{"dataset": "simulated fluorescence microscopy of cells", "arch": "unet", "cond_dim": 256, "tokenizer": "word", "eps": 1e-08, "precondition_frequency": 25, "batch_size": 128, "final_lr_fraction": 0.05}
Rows from block 17 of the denoiser of a small text-conditioned image flow-matching model, named by matrix and row number. Rows with one number belong to one channel. Each number is 500 + 25 x the weight over its row's rms, rounded and kept within 0 to 999. All counts start at 0. Numbers have three digits each. After the name is the row's rms in percent of the matrix's.
Before each channel's rows are labels from the 100 images, of 14976 (inputs lightly noised), where the channel reaches its highest value: "lies over" is the class under the peak; "responds to" is what is common among them. Only what is clearly more common there than usual is listed. The data: simulated fluorescence microscopy of cells. In brackets: how many of the 100, against the usual share in percent.
# convs0: first 3x3 conv (model.decb.1.0.convs.0.weight, 64x128x3x3, each kernel summed), inputs 0-127
# convs1: second 3x3 conv (model.decb.1.0.convs.1.weight, 64x64x3x3, transposed, each kernel summed), outputs 0-63

lies over: nucleus (89 vs 4.6)
responds to: dim (92 vs 24.6); crowded (87 vs 24.9); cells: ten or more (87 vs 24.9); vacuoles (42 vs 12.6)
convs0.49 135:504479480512479525586470485519484447469499562539499489512481493478506516486521467513544505516484478495508509471494544549497506557508482469506499521543568495496487491508498491498432528541521493495458456492504489455479499490474494517484474469479521522464485501490490506494522485499512507494484509505500514512503512450477479486501463476480493485478507467453507485492507518486497458476521
convs1.49 108:515446509516486501512492489482544526537513509453476477523498485509501476534499518514509511473500476490472502511466531438530491516574494472494483490471522459517508498519455492488526513496514463

lies over: nucleus (81 vs 4.6)
responds to: dim (91 vs 24.6); membrane rim (56 vs 12.8); few cells (52 vs 24.8); cells: one or two (52 vs 24.8)
convs0.10 105:467501498504458499488493515476534487516491493451485500526437510507474494472429538502511519505472510529518509456496490472504533470502496555490422489471456499525516531503474514499548481485452504444446487507516517465512504513527520521490516507435501495477484521495504472536492532491470501509502489504522485519494509541517484465496472503488502510516498461496482509481537502488492471500521
convs1.10 112:492491513491485491535511484497468489483513506474511487525461517534464527529511489463482499501469491503487515510528508446534485426480521487512519496508517454504474500506476502445482537522439474

lies over: cytoplasm (100 vs 28.1)
responds to: membrane rim (96 vs 12.8); few cells (71 vs 24.8); cells: one or two (71 vs 24.8)
convs0.42 076:499513516487482534490441519551513476460509489518429449465544503511508452498448494512479495472519492463534500505497475450533435508505485501526547468513467495496520456532452514450505528500452535504483486486484476562535502502497461515481495488488458494501468499527487531502521494495529498487510472502506474505518504481499527488490513497483504478480501487478507502512482486506498492516505
convs1.42 079:529478570476517469551533491495491508512468531502490536472472491477478511541510465490532531473438492506478474489495509502497493492533472476451510514519519474476478519520497493483487499509463514

lies over: cytoplasm (88 vs 28.1)
responds to: few cells (99 vs 24.8); cells: one or two (99 vs 24.8); vacuoles (40 vs 12.6); fibres (30 vs 12.6)
convs0.55 084:501443469489514488500483470492529521496513468481511462500538494501442503517529516502486467497488427500462461504501512497530475514469504514449503505511488459513491471459546453459504444500480541496481552499455496498510474476476484524450501480472464535498486498493495465490472530435517490497458504490523495505460499522474486486477530485510513497498485480490478486525504501493506487516502
convs1.55 084:505480502510489490507524527498479510451514512550538497445460469501508495528531518487519525488507482551452528495435516483526489477469474519503481499451494478502528519517496512513494545495484514

lies over: cytoplasm (71 vs 28.1)
responds to: few cells (92 vs 24.8); cells: one or two (92 vs 24.8); membrane rim (46 vs 12.8); ring around the nucleus (31 vs 12.3)
convs0.1 083:477511491491509516452483485491514462466531456547524480478507508507460516503492511447520518507444489521494465511500499517444507478499518478496435485534476519448491500436452523462474493524484438494496493511484500501484515506473508462500507452544495513466507502526499520518503483513483458453484493494485448490500467530508503475499517522513504464507525498496513483473496525491515474472490
convs1.1 078:501486503522470523490441475474492486519530544490508538517485511528509486505467474510497473507502536486463531549471453508482488474488519547514497551472491480482527478472523480490511545511493475

lies over: cytoplasm (100 vs 28.1)
responds to: ring around the nucleus (93 vs 12.3); yellow stain (52 vs 20.2); few cells (50 vs 24.8); cells: one or two (50 vs 24.8)
convs0.61 085:522495491527407505463536516472496511482485471464488491461511496505470489483473499494507511495499580457501515515514473423506481436500489485498485501454473435486514528496506486481484500494484483466499503501467500537494488507462472501507503474526486490531493500511479492490494461491496473476519475463485486507484503437498515436485508495487480493513493497508487502497493515453506480476480
convs1.61 094:526491485502488517509498474468485458529485523518513495553494507499475457503461538490503464520495490540501513522511480517535456474527507493542532466434473506495470463481477511520514530476509508

lies over: cytoplasm (86 vs 28.1)
responds to: few cells (96 vs 24.8); cells: one or two (96 vs 24.8); ring around the nucleus (48 vs 12.3)
convs0.14 063:455513500504516512488453491495493498549509504469487466484456515459489489506478498453530486535481481483493475473473492506441512448515493471494492515509476477479538521450494492489486506536482447506529470519503542466508503482545479473470530504485500493494482479499492508489476514473484520460554435496503470509514483514508493516503464508507468483453486542457460477486510546489507494482488
convs1.14 073:492486520521522467487515500488487492473473470512527532466499491541456507543481472482572510519483534484492486514530477463476494461503525509497500519510524481454498487534524480447493457501500500

lies over: cytoplasm (86 vs 28.1)
responds to: few cells (92 vs 24.8); cells: one or two (92 vs 24.8); membrane rim (61 vs 12.8)
convs0.32 098:475493548464509501485457464522521474478508477483462492502434485518502502530441497502478521457464504524503528445485469531568524521477441515515492463494490553513483522516499514495469516488485473513484456500507509525537492528526494501528491520509500491514510477504470530465493445468503482482536466480470482506493485452512484463497496496497464482487517505483518524508489510517517476490506
convs1.32 100:508510551509494444483498463503547498501489518488487487495514492452507508509463503443533519525484568504499487495477512525479490512499474501503485498516515486517440500499508473516467527532478554

lies over: nucleus (65 vs 4.6)
responds to: few cells (96 vs 24.8); cells: one or two (96 vs 24.8); long thin cells (46 vs 13.1); magenta stain (40 vs 19.5)
convs0.11 086:483488510515469524514534471537472505493512525534487514465532489508514489524533458521502488503548491510474514544511536480521521502490533445514501504504515502500505475491513508471472462530527508526515508507493451502440515527489480524503498518508494446520475482564494518498490493538500498456467507452507511464530507491438508512531513509513502495470535533541530435502512521496527514482476
convs1.11 080:489535538561449487507508484477502498494502482479483501545471451516488502509491464460501526523467506534507494511509496508522457556512521485527510492483520507517477499524508466474536494521456464

lies over: cytoplasm (68 vs 28.1)
responds to: fibres (82 vs 12.6)
convs0.44 092:487480499508549531518456534486530468494516542448531451526462521504499499455490549489527446473499493454543489475475482446511464503529402509483494509491452492526509512497516478482540517509445461470482496467481454488497480518494505499502484512475476494486499514503500502480489498499494523510490503504520501496465504503505516508463479497481495479490511459497471514495491476517518493517522
convs1.44 092:476494505515491486510538479495521499490486518473526481494550483477431511517472510465513486489463491526449486494442523474500458521487478508503500522485501460526495468478499487530543488461475475

lies over: cytoplasm (62 vs 28.1); nucleus (38 vs 4.6)
responds to: few cells (95 vs 24.8); cells: one or two (95 vs 24.8); bright spots (48 vs 12)
convs0.56 086:502458468508588481517479522496527466510476528457541478492545493499515518509490491544515511529466462524512510468495499577488569502489484524468496500479511570467517502509475494452513490517477515519505518494497490510508458465478476489487489456493514499499526517494539493461496505480489510528495522486514475498472479506479528476468496489535507538497506522501485506513471500475487508475474
convs1.56 087:513532578526481535510503526502499503453511540516546504526486488488420489507520565479520504507497493544465535492490512485487464498491501482508492502483484510506498485475508513521502502490486523

lies over: cytoplasm (100 vs 28.1)
responds to: ring around the nucleus (90 vs 12.3); few cells (59 vs 24.8); cells: one or two (59 vs 24.8); dim (56 vs 24.6)
convs0.28 084:519524460519437495479493505455468502494492483422462493434473496489481513445457472521505538504492507462512486456520480451474486477502520490514463542448477397500525535523500503521510468490479549509501485465500488483491500508484482503504512503527520513519488485484483492517529479495474483475490468516527511496510511487484493479504539493482484502489481499506498497488487507502502515502499
convs1.28 080:518498541490475494522531482464512453507493547487459477505479486520501503469510475504490520491455466520515502458515483481493507502498505511460517465491441513438519446492494487524532481473510491

lies over: cytoplasm (60 vs 28.1)
responds to: fibres (42 vs 12.6)
convs0.2 145:466486476547469497571480553504472466510485547495474446522499517480495488475495501572494480519474513445537478489493535485480480562505492538495493540515430478472486499540517460499526481515474565509499512478487467506492506499475476488491496475486517477508465514481528511480491514496504502505493523483512492482503495484471513474490509503509517530488509493498495476520478494487513471496450
convs1.2 108:519466553497487470496528509490499522497479508463511473494509529518454528535499501461479538476485496520472519515493515502544469520469515470509492531521504475507568468466484522480507534481475466

lies over: nucleus (38 vs 4.6)
responds to: few cells (56 vs 24.8); cells: one or two (56 vs 24.8); ring around the nucleus (50 vs 12.3); membrane rim (43 vs 12.8)
convs0.53 103:527517463518454486475552490488459505501518525508532569406523485520503506465555484481528524498537521499489503544484474476519484455489575480536521505459496475504518544502444522521502520502488529491496483478477461519488500518466528522504489483497490504532471514493521495490502527488500484510490524456492491506508476496471483482468518491501528528483497504511500492516472508514505493500497
convs1.53 074:454477509505488474488533481484483516511505555439491490501493516494513507504511531511522502450484451522461514502485481482501452487501518484517490494503511463547558487472472508501477544482466513

lies over: nucleus (100 vs 4.6)
responds to: ring around the nucleus (100 vs 12.3); red stain (82 vs 20.2)
convs0.22 103:506461484488446479473474502471549523459441486470496486508433508537474460498483521464499482490501484461507480451495460483532491459505427509468495489477472462485503475479505511537514442508497450501498491484501480474495492521463497508497506488522476489480515491541523518522503499541514483505489525501509515513455483527495518523460473507502485469477510520508549512491500501509500534499498
convs1.22 103:512513536521529480506510456513510498551466456497488473490526467489514478487511482511471521492499477543486487487476506513461496532528496493504534513499477561510467491557513556514502534472513486

lies over: cytoplasm (85 vs 28.1)
responds to: few cells (96 vs 24.8); cells: one or two (96 vs 24.8); ring around the nucleus (50 vs 12.3)
convs0.36 086:455482474482519484477516506475499483500496477500449489454542501573484493439504496527508519493476519485496469562486514486467510501480544509487457486495488555470494529499410483493515503501501526508502494507496497504501508508492498463499515496574492486544477505487494512501467500502498514507489464481513456508501485494487438458500516506510466520487470506510507506491490519533483506512447
convs1.36 111:490509469478534522532530500502461513508472488482467510475471522475518461477509485487495553481523485502548529516488493538518503478492488463532524508531501501513514585502481517488525540488519495

lies over: nucleus (99 vs 4.6)
responds to: ring around the nucleus (99 vs 12.3); few cells (91 vs 24.8); cells: one or two (91 vs 24.8); yellow stain (42 vs 20.2)
convs0.19 082:491484470488536495507507474530459472510484477472532478496416477474503495535517472511477487496518506477475491512500502498468489542485478450536512492493490468483498533485508501505480470486504504534509499522505461515457503521490490513522509525529503476515497474546521510497488461530531455455491503457546506459510528502445483492529470514480478485456516519517512437490471528482532529518472
convs1.19 102:545536575520515467502502485526528561507492496492492497470482470491509509481450488495503510504491502540526510489505502553459489540477493505499471518472468514526478478498515454486485518515514518

lies over: cytoplasm (77 vs 28.1)
responds to: fibres (95 vs 12.6); crowded (53 vs 24.9); cells: ten or more (53 vs 24.9)
convs0.5 088:525489501525458485540487490494516502494496493491459496484466511461491549475435555497513533539469478486506498450536510527449484483543525533468501545500489473507533448516499521490534469497508507494489498488510492467485473467499463502499489462526556530502504525462524490488478517475481532522496534476472542493480499531530521469475514488504500504510467501494515504484490461472485493466470
convs1.5 098:492476566499458501515525494489514539510492541467489509510482522510477494535499514465481513478473465497478561503493507460527492518481496449507536544519503472506541533494494510504523516512486461

lies over: cytoplasm (85 vs 28.1)
responds to: few cells (96 vs 24.8); cells: one or two (96 vs 24.8); ring around the nucleus (40 vs 12.3)
convs0.33 105:507511471503549500468485514481496545533508487449521515458475516532497491503497502475506514524467544472507463475516500516475495485504523527507454515488468486481502536516500493536529491498496476494480472481469500487508491494484471508510454484484506499486445521453523522444481522488531489559508527512476512536495491428484518484480505478509515540500476452446487493545514459517528500477506
convs1.33 100:498460536517482534512490473494520512520481534462500498536469511511516471531460515494511512510497475507472494473482509489521459490488491481484513543479515474472579534449459499485531519480501485

lies over: cytoplasm (59 vs 28.1); nucleus (41 vs 4.6)
responds to: long thin cells (48 vs 13.1)
convs0.24 118:558532557510459503472490503494482550521467484508531500482570523580500489523524506483473533501524548484488498513506516453507502460505531474544481500484458486536529528523586501542511498481501520516487460510487483491513493523509531510481483515512517507520483516513515528501543486488511521515524505523527529536515505486513494519489477491484485507509500504483517501522507487523502505498542
convs1.24 098:493469480491484488532473492504518484490497522489476495512457557534443498486539504521480481530522513506464518493522535486490536501549477550509518488526548492485492491522499482520492434493483499

lies over: nucleus (64 vs 4.6)
responds to: dim (79 vs 24.6); fibres (72 vs 12.6); red stain (44 vs 20.2)
convs0.23 077:501467453486522494495537469511500503462519452553484530530536490511465498538496520505516484497501497527470515498515504457496546491488503460485469504511550504505481469518550510450465484504487488478463544487497491483538496482480460494471519472424466497515504517519536495505521527471493489492532524483500516506465507527491530495470463462533507514479521484488487505493482481543478458521476
convs1.23 096:494507548503480527544510484494467464477479531519489520482461495479508508513523541494471500499440466519430523513475532479480511469505482528505505469476503524473491488497476505507500512475450469

lies over: cytoplasm (65 vs 28.1)
responds to: few cells (86 vs 24.8); cells: one or two (86 vs 24.8); membrane rim (51 vs 12.8)
convs0.52 093:467538528486547470486486518481496470526471449556495488544492489556457512486456519472481518482433538536498470481462464502468512461482488518471468478499493515509475564463508508491507506507480414489502510513496480496499468483477509485479504504527488508524520496477508475518477496473514522505478494482487483477467482504499502487479490494481484475501490492507486524459457475473477491512504
convs1.52 062:500516517527482506492521512515469487500524517497457511506469473560499466474466505511511472512503491556516537492460512515490520486443530545514491480521526471475505462462505526524540478502484473

lies over: nucleus (54 vs 4.6)
responds to: long thin cells (57 vs 13.1); dim (55 vs 24.6); red stain (45 vs 20.2); look: membrane rim (31 vs 12.8)
convs0.7 099:446513456505448456534438489501463443531514490524483495512488479470506553497437456506489484519479482481484467490502498550483502488498483478489482497533522511421452473495481544479470503495501487520488502511502515519469509480490475499490471523465490512498475495464513481487531522463484514510487522488507505515518506497455486536514484499528514505529491477469471504510493522530472472511511
convs1.7 092:531490465529498517505494485486468511497503519467476543517481533521512505542468525513529513459490489498456557512491502452531521482531486456514532520476531470526503516507503517490532542513482466

lies over: cytoplasm (83 vs 28.1)
responds to: long thin cells (94 vs 13.1); few cells (60 vs 24.8); cells: one or two (60 vs 24.8)
convs0.46 081:465489445470512460495476497475512476520487473520557477512564483503492503456492465467496522503486501493483465498475503538500496506487512510439488482504513462457469472445432493450471525495500465519497490486474468470480491489507488510540452506515505450517532501490490544486515462501495492502527505487486493487486516478486581497499523481500502479506508511504481495497502471484521516516516
convs1.46 093:480487505477499477526494485502516554503486482499495513518494538508471525501505472510467572472462501511562515470533489454518522470527502520494518504542510479462517535490504500521527451482505497

lies over: nucleus (44 vs 4.6)
responds to: dim (97 vs 24.6); ring around the nucleus (69 vs 12.3); crowded (56 vs 24.9); cells: ten or more (56 vs 24.9)
convs0.51 115:526520465511493495519435475478452489526480528491513465458538488486477526470518462482482534525460505503482466514483491528485502438494576472461497515488491482485523508484511506525504514479486507515489435519532501490501535515499498504496465512519493492469473499481483487487528446482501478492466498494484517516520523453499497554501463494469484500496508477456492485508513497503498440473537
convs1.51 096:482555481474502471480489498490493517463528507514511511500485536540501485489482504501489530523548514510492526511473476516517569514571519522487486480514557507519523472532485491504490526503520467

lies over: cytoplasm (98 vs 28.1)
responds to: ring around the nucleus (93 vs 12.3); few cells (75 vs 24.8); cells: one or two (75 vs 24.8); yellow stain (49 vs 20.2)
convs0.31 094:448528514525445527516496498526464450471490512520445500483458512557516484483500496512512492486507519469545503527499480411462443512511475481576512516510492481477502540532490489534490507512476495483494519489493500504537462491536486482514500480442479502555472521492512478482475504478502526498489483489486484491481488453517496469488512482490497516494508503527486506499495508481498501518472
convs1.31 124:494483465509528508471528473524467467528470537508493522458480490488468461472482499478494512517532480473467520527484515523489536522491494471516515543460489480559498497486495503473483559514524501

lies over: nucleus (79 vs 4.6)
responds to: ring around the nucleus (87 vs 12.3); few cells (77 vs 24.8); cells: one or two (77 vs 24.8); yellow stain (44 vs 20.2)
convs0.18 155:510475464545499519529523488499478509486485554540526502474530520496524481503565478526506499508513472470509497529534529492502490526528535463493549518513524498466540498494513491494489468549548521527528511500497461519445511510472470517494510537549499485530501499547513542499513504532518506482510526463504521487531500486447523504506511519525503511478512548522526446508490521512515505526479
convs1.18 122:514492508475466533515506467469503518478479500482500449487474514544472486478484515453489546475483502511501488533488492472511486481527534467501512490498498448480568484489517493451498536520471486

lies over: cytoplasm (90 vs 28.1)
responds to: few cells (77 vs 24.8); cells: one or two (77 vs 24.8); out of focus (76 vs 20); ring around the nucleus (47 vs 12.3)
convs0.62 114:480496484487521520519489493549458484504548515532459465520489499498487517542492461501480502507518532455473501546496532503507493509486553472497498493550519540456492502461539501503467519511528498490499446536530460501512517534483536446529475503504507448544494524514519525510497465526501506499479513463497466524520507439484516511524507521482468529460509516503513490510499523465508515493498
convs1.62 123:470478507471501517513498487507514539487474486510509467476452519525516500517513514430498530465538481479464513518484538538488449460503480513446498495497502476459525502493523497482452509501506501

lies over: cytoplasm (92 vs 28.1)
responds to: few cells (80 vs 24.8); cells: one or two (80 vs 24.8); membrane rim (61 vs 12.8); ring around the nucleus (39 vs 12.3)
convs0.47 092:483520466492456491466485491484470492492517472551457528463518497574471506460470510498475506470485532477503497497495475419469458451490514492527434479480484503488484512503487509470477479501460463485466502485474479485492462485494497508498487480498468483499481503504474483484484492494496518487449490479453453496485477475488531458469500481485500473522491495489493499483479493454476481484486
convs1.47 090:499475537503482461534508492470509472491462490529493537515488520510506506520503456482533509503481520520548479475550472487493487486477488511498482528475537476430517527525498491534508442500503520

lies over: nucleus (51 vs 4.6)
responds to: dim (98 vs 24.6); fragmented nuclei (59 vs 12.4)
convs0.8 081:502512475495516477478499501471492501495458472443491522480512469494496477481501493462486513495541522512451494491464494506531530477481506504455518494473506460510493492493473509505514492467491465463466432505497545514532480490550470477475494463482526504490502503512467456496468466479541525505488443513558485507485498491538463489510497489459480441507490489474475550496510512456493499490507
convs1.8 089:476479435487546492493499493498533482485494483499494539464522489412488508464489505525517496542525478481483464484515474505455538528505502503487486497511503472510483496488504451507483477515521479

lies over: cytoplasm (88 vs 28.1)
responds to: dim (95 vs 24.6); ring around the nucleus (59 vs 12.3)
convs0.16 087:509496453533442527504469508438513501487460555473525466499501522451497486460542514491514486506455478499520455478511492500514478456530487535462508492466516472503532475489494484476533468520529453494503525487507532500503460484523523504510508465516489553506530501476481467498474514458520509512494497534476501500474494547525498512452505501507481500550472487535491513495489484483484519516503
convs1.16 111:480540520488461518521507484507477495502491502521532494512465450514437470513539526483476490516458477511494491441465476462519511450492526472498530493476509478501515519489519477479528519496475477

lies over: cytoplasm (63 vs 28.1); nucleus (28 vs 4.6)
responds to: fibres (100 vs 12.6); cells: three to five (51 vs 25.4)
convs0.12 102:487494476508478486525505504470462501512501536510504508473574507529479485464504534570488521490504486489512495557493486466456478503499561502517436496462446489517539489538501490492502497495470550474506491468453454488482482489484512512505481482489489481542447511514528502480480491501532543500482510489514483479488517472496509475469518490471520506474518479503493490491460489503521525501456
convs1.12 099:472490537478483501506502504483520493453481552493548485479541518497495511527498503499460514454534499489513536484498510449524484544456498482478504507476497506510554487449478525500509513505464525

lies over: nucleus (42 vs 4.6)
responds to: few cells (92 vs 24.8); cells: one or two (92 vs 24.8); fibres (60 vs 12.6); red stain (41 vs 20.2)
convs0.37 092:557498516498517528480514520542507533534525508410557506471441516507499514518540504500506466494523521466489494516526508499524517495519475529540538517460505469505535533502568501534517466497513492505504508493517488500501501494487530514500523529511543511509512509487516506496524531529534479502522516491550533526481487526494551491510498497521517515486500529511544493487527521498506527552515
convs1.37 083:514457557508482475464544491505507504500485501468545479442491463500456547502493490471523524460491477502456501495496511485530484521522492492477489486501496491481489443498506485466460496496469491

lies over: cytoplasm (98 vs 28.1)
responds to: fibres (99 vs 12.6); few cells (68 vs 24.8); cells: one or two (68 vs 24.8); yellow stain (41 vs 20.2)
convs0.34 113:476516547512472484513479527543529461523444477519456448497509492551527455526482515498441504490573538468517537478506527495493475482491508487518513509496461480559486459552523493517500474475466502487493469518475498500489507478509483489494486463494507481506496501473505504485501495486549514513533492508508493533526511440500506479506485481491495487489472486473464477529515528488537510496486
convs1.34 101:439496506456497499496526511480502469514448515451496498482511538529538481500505507444471493504515495444484490486477536524533505521485493472515545516487498467487484494457504463511507502472475494

lies over: cytoplasm (97 vs 28.1)
responds to: few cells (88 vs 24.8); cells: one or two (88 vs 24.8); ring around the nucleus (85 vs 12.3)
convs0.57 080:548489525493495504471486500503491511485489512404457496486538497600481497477446503513479496506478500505490477454507483432507500472477520495514434505429497507532523523520477493453494471501488501495508496490519491509493514505534472442495507492546509470512495488507468479498496477532490504488490494504485487496506482496500449475518497496485465489498490508517502496504501487456499501501484
convs1.57 091:528477489508524484498507515487531509517523541495470452514492523502506485496450482519515520484526501577495475541483485475489488470462490506515506484458530537506526555494461504511481547505500503

lies over: cytoplasm (64 vs 28.1); nucleus (25 vs 4.6)
responds to: few cells (78 vs 24.8); cells: one or two (78 vs 24.8); long thin cells (58 vs 13.1)
convs0.13 076:502466462503480524505523519494520544513518508399512513502516491512505504482465489537488499500543482516477485527507516460499491498496516520486487530474498413498510513518499484471489503497503526503503469467506483447491488467485481524452504495513498521540544521515538503484515502492501502506556473482517476493511506484509508499475455450522493493455494510501472477499502500492476584496506
convs1.13 094:475497500463478535490542472504511488475465505534539531508482482481407489503494497501528495490524499507460535510524515501492476508488510471486520555479485518518539498534506503495479503456505523

lies over: cytoplasm (99 vs 28.1)
responds to: few cells (96 vs 24.8); cells: one or two (96 vs 24.8)
convs0.43 090:465509443521495486499474518470495502537483476493525497484439522517473507487484530469513489484446520487508410488491492512452487513517420511453482474521472445473512561472476500529537496515483457469476475490492506498489505501500482493517478502459518467473489490461504509470460500497505503514492518492517484525500504491483521500498488499490510510492489473459505495530514494458518488479521
convs1.43 062:525473504516449514492521497481493540520511518446458495525488513485502530502452496468493534480487451545492452510500534494538507497500473430478501531497543523508503478493509493512515511487500501

lies over: nucleus (80 vs 4.6)
responds to: dim (95 vs 24.6); fibres (62 vs 12.6); green stain (58 vs 20); cells: one or two (55 vs 24.8)
convs0.4 122:492478472475547499464482499451497526483486483448498503501471521507457435493512492497504487478438490489504469490482494459483506502482457531462460464482476516493487545486477442485517508495498497509495522509509501508482498420513500500508491521464503504492500503513522479498470491427522518512493476488486485486519521551529504480538487489506486497535481523511457493470508514484462482529457
convs1.4 098:497506516486501522517501580507535533507501478480510503534513485521482500519540505513468526469512519520497452538535534542507481519519525522515430485496518487527514486450494507484484491520498480

lies over: cytoplasm (59 vs 28.1)
responds to: fibres (77 vs 12.6)
convs0.39 112:493459492522502476496510511454549521469467480439533471504455519485506443478466550495488485507483466471514485456502490454493502470512441514463477511457475486481501488500464491489530452492477488521501488492473490463507494450521501518476500516456481510506512481554506511511491491455516525502498480474497484480555504509493494459531481477502499491510487525517440513492508518523491501516486
convs1.39 122:492521520487545496500520605482527501542517469482500505490507487495480501486492500488494506511531496522504466500528529516459526511496525527534531489529504514513460509466488443521527515487512498

lies over: cytoplasm (83 vs 28.1)
responds to: few cells (97 vs 24.8); cells: one or two (97 vs 24.8); membrane rim (58 vs 12.8); fibres (42 vs 12.6)
convs0.26 103:449437459507551500478487527506531489480491497461478464536498512513503469466489513536488494474508463466518481481460479520475463513486443541503498481464473522476517512530439466495541489499477509538512519474481502548493459476493514537450523495508466519481531478534492474505536499465496469489490489520508488505466494518524496531472474477507503490500524531522502485483487483510477508512509
convs1.26 107:469520529466508535481501533523535511502514535550541532463448505530516490506515537493457510518507483491469503494439518491517456515476482505499496480507480495466485528497477508528496531511475467

lies over: cytoplasm (83 vs 28.1)
responds to: red stain (80 vs 20.2); few cells (67 vs 24.8); cells: one or two (67 vs 24.8)
convs0.54 125:482464463487501531461491484445498538471502514453514489506492515490490438467484498507509485485463493464523458464467481472484507477492465503512462462468495490508519496500472449496515503495500475494490470467497491518523478556485487502493491476519462503484477485500490481483467496548474501505476509488496510481423474491493501503413521509503479486504504473487527547512470463509478495479521
convs1.54 125:491483500515512488484500394486483480510506463458471491511551519478492509477512489502499501498495496530476458499474535491486542512499491510493484513504458502515468487516509556550491496519517492

lies over: cytoplasm (60 vs 28.1)
responds to: ring around the nucleus (55 vs 12.3); few cells (52 vs 24.8); cells: one or two (52 vs 24.8); long thin cells (36 vs 13.1)
convs0.50 123:451440444529539507528575487497508540483498516453500579480493515464475494484493505464550443509482474497496471496475497529493547537517474494466490525508546476471481477466455493510515469536525494524511467517523488524535518529523523473516494533504504476510485510527514518510495465525510503500520503489495504514515506449499506511521485496484495501487533513496514488514501497498513492502500
convs1.50 099:501491481495504514523523501512501478511499466457468467493531547529441527464502455504459523493494500502531469496547500475501528516463544502521515520491510512498502484486459512467495533521496447

lies over: nucleus (88 vs 4.6)
responds to: dim (100 vs 24.6); few cells (75 vs 24.8); cells: one or two (75 vs 24.8); bright spots (58 vs 12)
convs0.0 113:499526491481514470487534460485495492481487455513490556465455493439510512529448465511481494490543463502475515483524476492521487508498501454517511504492524496482499400472480539472445499474482480543514507489479494484493504477496482486499489485503465506519482467519496492494472473472521510483490479462492484469502502504508500486471506498485482501529494520518460529477462499467475489444464
convs1.0 101:533532557514510476499528482475465508442498480544486489488489527524512505511497515513483447494531485538503511510498466462466541519477507484503506464473502526541509464476482527477502518522469509

lies over: nucleus (96 vs 4.6)
responds to: dim (96 vs 24.6); cells: six to nine (61 vs 24.8); bright spots (52 vs 12)
convs0.48 098:530463512496501495475449477505492485460490465511450468494464489486501492514461494520483496484523454462509508443501468425505420493503440495523509496496502447529498461523528483495468477483479480523469491491505484490465502508502508535510505517478489479490497493491439508499485466474484498465489468485470468464490518489488495504491500498481482490506502498486501483457483477486487505431506
convs1.48 110:526493551515505450503542532528465497479503508536512467505464472481479476490514515490507510466435479523480516485467519471467447487537502507493512489486499489514450503521521516498479501470500532

lies over: cytoplasm (78 vs 28.1)
responds to: few cells (90 vs 24.8); cells: one or two (90 vs 24.8); fragmented nuclei (65 vs 12.4); dim (52 vs 24.6)
convs0.25 094:450481470482446475495524477512491530500493486463486527542553495525496486476482483471479478481511481483461483517468511438503508474474495496460443477472487461503482496462476477492490488483489461510502459511519499507498515533508508475494506527492514475523525490477451496519541442518505469445492462497511506513521527462515438506511466511478473458486517505503531500485488496487501504511536
convs1.25 095:544502577516500486478517492512480510523501513492489488505508497505504523484516545479536484526460483530528505540563540475484484528488462493495503491512482528526502486520508491479460536534490540

lies over: nucleus (82 vs 4.6)
responds to: dim (100 vs 24.6); out of focus (82 vs 20); ring around the nucleus (74 vs 12.3)
convs0.17 084:513520512491496493494478504491479463525498493479526503492468468502480518500506491493481523492498544535481508483487494476544484500475515479518508496460489480521522551497522516538500492491484481460471515517525566525518497472504479477492488464457496542489508507445455448471468473463492520524518473521466487485478484489527466510490480511472461502544463446463449537492489469505483463464476
convs1.17 206:483478482509527524442485495490516444510492502521525500470520495483453482510493482516470529492502475482474503477498428499483575442482492478506484528509494503514494474494497485497455506522501492

lies over: cytoplasm (61 vs 28.1)
responds to: few cells (88 vs 24.8); cells: one or two (88 vs 24.8); fibres (50 vs 12.6); membrane rim (36 vs 12.8)
convs0.35 115:526479575471490516492557481537478538465526505514527550476550479556473508516547518525497526448484495508478527512508488487518489521484514511550508482469517489592495559549481486513500497516497541495479474466489506514503536519472476494495492474484500511510495486471510520482499496523505482503507513510499509513474505452505511497489495491495509483478491460466529508532510494486521483513510
convs1.35 084:449475485538468511441480456476491468472491524526488526486465533463515489524537507517502512490485498476493471486454482513500474518499509544468456505487486487495490504504510476558476506521487515

lies over: nucleus (70 vs 4.6)
responds to: membrane rim (55 vs 12.8); red stain (41 vs 20.2)
convs0.27 094:523506457489527479471477500477490490515525517505526474478517477505510524499527431473472534504524509458471530530484490498467464488483537486491540497485495483417515495448507523523483529468509469531479461501494468476499514508487517460499492511457467477501468518523505516543553492526487498498490481507502470543532533452504455479504474498482501502488541512510508492482479515522481459488508
convs1.27 103:512495448521513468488480477519506494525527518451492554503502552497531529476518512475532482499518491505478488489497484474472516466520477511483494448497509465555461532514497480511459502513462504